Weights of a small encoder-decoder image transcriber.
Training: muon at rate 0.02, 10800 steps.
Rows from block 2 of the image encoder of a small encoder-decoder image transcriber, named by matrix and row number. Rows with one number belong to one neuron. Each number is 128 + 24 x the weight over its row's rms, rounded and kept within 0 to 255. All counts start at 0. Numbers have three digits each. After the name is the row's rms in percent of the matrix's.
After each neuron's rows are labels from the 100 images, of 14848, where the neuron reaches its highest value: "responds to" is what is common among them. Only what is clearly more common there than usual is listed. The data: short English words printed on busy colour backdrops.
# fc1: MLP up (encoder.blocks.2.mlp.fc1.weight, 1152x192), inputs 39-77
# fc2: MLP down (encoder.blocks.2.mlp.fc2.weight, 192x1152, transposed), outputs 39-77

fc1.155 139:128082128169182128174102128151079133142103128117085128139174088128093125128128216128128165128128128058143128152129131
fc2.155 135:169128128128128095128145128125103128095153149128130128128144128113140128128128128094128135088128128128151128128128120
responds to: the letter r

fc1.213 126:121123120117128140128136089146128102091065162125158070177100055118134112128128128151128127102128148162164145135128139
fc2.213 116:128107128108128126072098128104128128128128128128081128128111116128128128096128128134141119128128128113149135128055128
responds to: the letter e

fc1.624 134:135128124075146112128054150168128128148128127139128128128131128116164171154128161139128153128138128148144167128199128
fc2.624 126:128145070101128128128128131128128147141120128125128128128114128128128137128156161127128128128100128072096120128093085
responds to: the letter k

fc1.649 132:128128128128129146128128129128128146192134128128128127127148173169147128128101154128128179128128144128128128149177128
fc2.649 122:176113128097111128128128131108128128128137214128128086102149105123085128128122112128180109146148132108128095128060155
responds to: the letter o

fc1.235 031:128128153128127128128128106128128128191068153128128119128162128128128155132128133146067128084128128128125131128135128
fc2.235 030:138128128125154128101128128072187111148128128128128118181071135128118128092128143122128128106194184128062128118210128
responds to: the letter o

fc1.470 114:128128128101087151128091128128212183128079128128128134119146130150123105128132135128088125128113099171113128128195128
fc2.470 120:128119128085128128128128128194128128128168128122128128170128128104128128128174090093128136128128128077128128128163172
responds to: the letter s

fc1.505 137:128128090149128128151126119128130197134123128128128080093128128170128103173090154101128151115128128128137071128073125
fc2.505 143:072104135139092128086128165119128128128169140164128161128123103128128128132128128128128128090128128128192128112128128
responds to: the letter c

fc1.44 144:128133140157128094128061128130128123153128128136084106088128116142129128118097160117128118110128128109094109128128128
fc2.44 135:152117128136156137070128106161128146150091172160088120128137128184128128108128168128128128113128167128089100128128075
responds to: the letter o; yellow ink

fc1.318 089:131104154105128160089093181128128180128072186128081154128144128126097128194110158094130128128128113101128155128128128
fc2.318 086:128125118128116128142128128128122128128083108098128128128128128130128128128128128128095138128159128170204128128128128
responds to: the letter e

fc1.373 122:177128152128128128128128121146128115128109128150128120159111181106128115128165128109128128128087136128128144155123128
fc2.373 121:128164128128116078099128128092147128109128109128123128128128163100128128145096128143128128155155220120222128084128128
responds to: the letter k

fc1.296 101:128135136128146100110146128128139128163128128128128128128113090128140151128128078103128158140201128128118128128116128
fc2.296 113:128094170128099168128128128128155102187128128128031071128128128128074104071128128134128128052128115128128128141136122
responds to: the letter e

fc1.201 066:128069128128088095128128128170144128100064158128153128148153161128168128136148155128128176165137128128128128094128128
fc2.201 060:076128128128128128141191128128145128173089124128128151057075183128135128128128128067128128128128128128064128128128128
responds to: bold

fc1.165 128:128122080144128071190153172133128145128128080128128136086128136128168168124128145151116128148098145128116128118108110
fc2.165 145:128144128190114092121128128128121055128133157128105185141060128079165147154128110147121169128101128129092117124140147
responds to: the letter p

fc1.732 146:128128150128128126128118071126128178128135163128107087102077128128148092177174088155118178128139184141111126111128109
fc2.732 150:128090128164128128126104147090080135154079082128154167128125101165171114130098097102154128128131100128102157128091111
responds to: the letter p

fc1.225 035:128128154128100128128129108142128128169046183136106128128128185096145128128128134128128128128107128160082128128128192
fc2.225 036:072128128163088128128182107128172109128095128072128128128103153128128128128128128107123128128128128128110128128128128
responds to: orange ink

fc1.182 137:196128128136147116128128157082158148092128131129168128133128128128115134142128128128107128128065108128077128128128176
fc2.182 116:130086128128191128128074128128128128128128192128128128128162128100128169100122143128111128095189128128158172128151153
responds to: pink ink

fc1.623 096:111148150128128128146128121138175168156128128150137141128132217128128128119128136101128150131128177092095162170128076
fc2.623 097:128100128128128052128083128113128128128128128128128097128128128128128164154128122128128128147160128133128128128103128
responds to: the letter k

fc1.760 112:131142164173124128128128128145104151128149128087112128170128128128067128162128128090129128128128120129128128128128161
fc2.760 107:156128100128151111128109138148128128124156177128128128103135128165145141129128128090128179180128114128128128111111128
responds to: the letter b

fc1.560 139:107128128172128128128076128128128128128145138072078158189177128128132120136128148124128150147125128128128106125128118
fc2.560 127:149128180128128128171128079127099174128128102135106057128111184102166154128125128163113128151153126139128128174092128
responds to: the letter c

fc1.37 137:128039128140128151128060128105197128128128118185100121128117089157128125149157153128128128105134188125096090128137089
fc2.37 149:123128143133124128074128091182128174128086127124176177108128171128128128128133128128147100096128128128128135133117147
responds to: orange ink

fc1.705 129:167128128063109128112099128128128121128128111128128128128128128128129128163069191097104165126137128128128128122128128
fc2.705 131:128128128103069128103128128096128099128128134128128128143128128068207061150128182153176115128128075132144132128113166
responds to: the letter o

fc1.348 118:170145123152051117156174105128128154084158124188139128144109166128128128118125074099092099182104128128150143153139128
fc2.348 129:121182128128145128128150128071167128128084092149151088121128036104128125145128115128160179143128139128128094139166128
responds to: red ink

fc1.562 018:142181128179094128128128128128141128128128128128089128128128170128076128128127128128128128128128128128128097162167128
fc2.562 022:150075108117128128128128095128128131128128156128157128128128109166128128128128128112128128115128167128095160128128128
responds to: the letter h

fc1.644 128:131128128155128128117142105128128083128128088128139207098121128134157143128128088127134112128092148128163074124128128
fc2.644 129:134128128172160145128128128106149128138128101174128128128087128083128087128099124123128128183128128138187163128105102
responds to: bold

fc1.735 123:167128101137128064154081121091128089136126127128167089136128128151128142114128169128085171102105092127146064128126150
fc2.735 106:128162185128128127177126128128128128131128128128188124175128128125128145072128133183128139128128128128105128128073128
responds to: the letter w

fc1.527 018:128128183128179128128128118128129149128128128128128140128128128120128081172156114133128128128134128079128122106128095
fc2.527 021:143128107128128128128128081128137180128157128089128128128128128128128128128128099135128098164157154147118128128164128
responds to: serif

fc1.24 141:123125147128100097128091128085111102173128131092101128128092059112092128128114128098165128136128137128128128092079109
fc2.24 139:128128118104128128155128129128149120132174087128128085166112128128185128128128128133128128063128122125128089128143179
responds to: red ink

fc1.97 140:128098128181130117112128128128128128128124118128128129074127128128116147128130096141128164128128170074144133128128128
fc2.97 130:103128128125128128122128128128122128128128170128128096149140154147128128135158156132128128128128128128128114169128163
responds to: the letter o

fc1.76 128:156128128128175112134141101126128144114113183141128128128128152076128115128064160091128128165128096128116135082128152
fc2.76 133:128121128087089128128135173128128128128128072128166114114124125128118128128128128128172128114128128185103100128057129
responds to: orange ink

fc1.599 098:128124128134128128128136128128122213134191081128129128128183128128108128140128157128128128128129197128128128168128140
fc2.599 102:128128164128128128128128161128128148128162168128199128128165128128209128128116102128144128128128128128144125128136121
responds to: capitals

fc1.81 151:154086128128128133117128128152128158135150187128128136128128128181138065152139088199146128128107161128083128128128132
fc2.81 142:096128157167104128192128128160138128177128128162128128128122181128128107128128132122095179128128128149128073128186119
responds to: the letter b

fc1.477 114:092099113145128105128169128091128128133084155128128165086084172139116126128154128135166128149137128155128138144128128
fc2.477 120:142128041142097128185109125100127161134155128109128128128128128128068129128157116128128128128128128128128128049128120
responds to: the letter k

fc1.38 135:128128132109128104128128128139128140140128128128128128140084128128134128129128141128128152071128128128128128174127128
fc2.38 123:128138091128108128128151100100157162086128128106162128162128133128164128184128128182128138128129128128128082131149169
responds to: the letter k

fc1.371 122:093137109128143128128128128134131157094177080128170100128126128128188122144101123120140154128156151133124105108128083
fc2.371 119:128128128111128105128098128128165128128111139101128128148162136165128138197104142128109128128145128124162158107128128
responds to: the letter w

fc1.643 118:128110128154124110140128133122128128164128132120168094128172156128106109128128128169136163137128128140128166117128102
fc2.643 130:159128128128130091128128032070150147053128138163152161128128132128115160128128140128105115128128107128115135146128106
responds to: the letter k

fc1.526 110:127154128128128136128128114137128108128128180206128128103128128166128077128135128155088178086132120125116128129128121
fc2.526 112:128128167128100115128087128139128134128206121128141176128156153149128116128115155094112128149138128128129099194091106
responds to: the letter w

fc1.219 147:154122128080154128129128074147146130154148128058108128178131091137104088128119128164178128128117124128073142128128128
fc2.219 153:105128128128147128128133135164121129128097124123128075085128128095128103127104128128105132118175128136128097140168154
responds to: the letter o

fc1.655 138:128126125141124128128128163101111103139128126128128103128099122144145128127128175109128128139128128129128159154158128
fc2.655 147:149151090128130128143128112217128156146127128138128128109154120087118133131128072115129136095151081130142157128124179
responds to: the letter e

fc1.432 115:093128173164128136128113112143149142108187128167160129095168128128128124136133128128107136124133128068128128128158128
fc2.432 119:137112128128128128128128128113128128128106128189104137128065112128128128150128128106115141168128060128128165100155128
responds to: sans-serif

fc1.719 028:171071128159185128128128169128128192092128128128128124128128128165128157089201128128128179128128197128128128128128128
fc2.719 030:104132103128128128125048193128128128096126128128102128150128128108128143128128128128128128199081128128072128128185128
responds to: pink ink

fc1.601 146:114128128205141128090128151088135133128152160128128128135110105160116128128135128150128157146075128146128137167149128
fc2.601 121:118128159128128138128128141143155126113125128128116156128135146128136145128086128144128131134128172128128180151175128
responds to: the letter s

fc1.379 134:128128128128128128128112112128175135128128128073116163128109163177160128128128130133088114128093128180140109128128128
fc2.379 147:152156128128118211128149139169088128144128128134125128128128059118128057128114128133164128119088128093108128128090141
responds to: bold; the letter w

fc1.444 149:128158129128166095135128128128128076089128123128128086161173088099128128113128132145128125120139166128141154157143128
fc2.444 148:123102099175114141120133125089128139128128128045168151181128154128071159128168146160099129128149137128128118176175128
responds to: the letter c

fc1.604 122:120145130128128128132095132121169195128128128079151153128119128125150128128128128086106128128128133128164125128117145
fc2.604 119:128128194138128128128143128113128128161128128128100131094128128094074069094128128128145128128114128130100152128097128
responds to: the letter e

fc1.145 014:095128128128082128128128102128157194116128128128128128154159182128128128128184128128128128128128128109084111128170128
fc2.145 018:128128139128108128143128128128128128128128111128128163128094128186102128128104084128144128128128128128112128128174190
responds to: the letter s

fc1.147 135:128128128128165035152128128142157128128128184183150105128100111113128128128128128128143158128128136128128128160177144
fc2.147 141:186128144128108128182115131128169128065163097191128128072101171128128140106161128127109064109128164123128133128105146
responds to: the letter w

fc1.556 114:192103129128156079130138123108128128197128177101097128128152079128120128128128128140128156147188173128128128085128128
fc2.556 137:088128128123149103128128128128102128165164128128125142101128129128128171140173128116128183125059125197128129129128128
responds to: orange ink

fc1.628 018:202128128128128113128158141070086167111128128128128128128128090128128128128096162114128128128128128126128186191153128
fc2.628 022:101128128089106128128136090128108128092144128128184128188128138110101156128186083140173159160144164087128128128101128
responds to: bold

fc1.3 112:131109129128128123128116151128128160058150122128158128128128042130128102128147128140128136140128128114133128128128128
fc2.3 111:157128128078137128128128118128119143101147128128138149128128128145181087115105128128060116120154128125113107128141087
responds to: the letter k

fc1.154 120:128128139154124180128128128128194146128128127128137123201129136128128128128042082128128167089079101092087128073149128
fc2.154 108:124128128128128128128128128128128128128092128128128128128128128138106125128108128063128128128189128162128132154128128
responds to: the letter s

fc1.175 139:128136103133088126089166128128113185140128114137114128128116119177128128128128095128097127142128128139128128185120158
fc2.175 146:113114188128128152183133096128146128119117125128128128168128123154128128128128128114153101130133128082128128128151171
responds to: teal ink; blue ink

fc1.579 115:133174128131128128106114134105070128128109128180085128057128128163149124114087145128160128128182128132128149128080106
fc2.579 129:152128134128128128128139128128128203128128128072196128111128128151126171168171100128136128126149119128130128151128127
responds to: orange ink; yellow ink

fc1.702 121:128128128128128128128136128102118108128128069103137128128128128128128128068128157127128135093131089104142128128158098
fc2.702 128:128128128109128128128128096128132105128128128148128128057128116148129193129128128128170129128128170144192128099035128
responds to: the letter w

fc1.64 130:128168128156116128128128128128113150103128129118097128183128130128189128157128128128134163128142128128162180145127128
fc2.64 120:128128128143110124128128128077128180114128094112162162186111128105169099128128116128089128128151128128118087128128128
responds to: bold; the letter k

fc1.45 021:161166090128128128128128150128176225118128165161128160128128128128156128086128128128128128128126128127145130171134099
fc2.45 023:128063108128145136128128128123128111092128128128115141184128128139112128128165128089128118128128180074128128102128128
responds to: bold; the letter a

fc1.240 117:078128128132128154112086128128074128128128128128160128128128121155156128118128142128090178155169140128114124128119157
fc2.240 126:094128101134126130108128138107128069147091126104185134067091143124128128128128128105075120165094128128128128128121082
responds to: bold

fc1.62 101:128128128076128137128072126097159164128062084125107128083128166128125128128128128128099128095128117128128128128165143
fc2.62 106:128128109128128096112085128148128128137128127128128156134128128151128128100128128094138076190088095154092128128145107
responds to: the letter o; yellow ink

fc1.665 137:128129122109121104088128131128128079120128089128133125117128128128157128142098068121128128094128159128160128155128128
fc2.665 132:091128128128128182148128128128128125128102128128111139192128103134157059133128128126132128128096158070128135128173133
responds to: orange ink

fc1.83 124:175128128128189128096128128128072128103116198192128128128128153120166093153143107128128162089197128128128128128089132
fc2.83 121:170090128123128128120174128128153155114128068105128137128074079104128128096130128128128128128128092129091128134114128
responds to: the letter y

fc1.272 043:160121184101137106128128124185108128128128102113128128128141180117128071128114128148128159128113104128122086128160114
fc2.272 040:128128112109128128161128137115128128168186128128163128128128128128128176145167135069135128128128093090128158128137128
responds to: the letter a

fc1.712 145:128128165101128115114071128132128081128128101123085112193178153128099153128128128100136171128128115128128092162122128
fc2.712 129:169128128128128103128128128128128139128124128128128081128088195128128128110147177111128095098144159209121128128128112
responds to: the letter c

fc1.142 115:123180134165128128093131128128128128187114128128128037128096128128125128128128170181108128140136210137128147109128129
fc2.142 113:121128146128086128151091021128128128128168191100136173128142152128136128128142128114128136128152128128096128128171145
responds to: the letter p

fc1.119 128:126128128127157125132083148148126147154146131145127128128138130093160128128128131131153128128128135187190128128128128
fc2.119 125:134129128128115050180128128128128198128129119128133163128128162105128141128147130157128095128128070128128128111119136
responds to: the letter k

fc1.412 154:164128141105128128128176132127139160163128140147082112175175170128136090128159128128194132170128128128128128128143153
fc2.412 133:128135128165129106136128089169128128101084101093128127144145128147168128165127128128099135171128128224128115128169115
responds to: the letter d

fc1.388 014:152128128128083128128128149128128168111128128136111128181130176128141142128128128128128128134109128128128142147154094
fc2.388 019:128084148132139098163128128147148136139128128100128146128087128128132127092128128128166128131128176067094095128154128
responds to: bold

fc1.334 131:128128128128128128056112101128190115128128186115128128114128128128128128086166137150132121128128128106060128144092080
fc2.334 126:131128128093117088128146106128179111128128128128122146072128128128140149128072128138139128128128128145102128086158124
responds to: the letter p

fc1.424 109:128128093138194128143075128128163160128149164079128068110128128128132128150164165133152123128094128061121156115095128
fc2.424 130:128080049134120128068188128094128105128128161128139117128128128128082131177155160110124091128111128068128128106090110
responds to: red ink

fc1.54 019:128128128128177132050157128128128128128133128128092128092128128155137128128171158128128128072167091128087128149128128
fc2.54 023:081128128128128128128131100128170128132128128128128152128072123166128128058128086128178164128128154128128128128128145
responds to: the letter p; yellow ink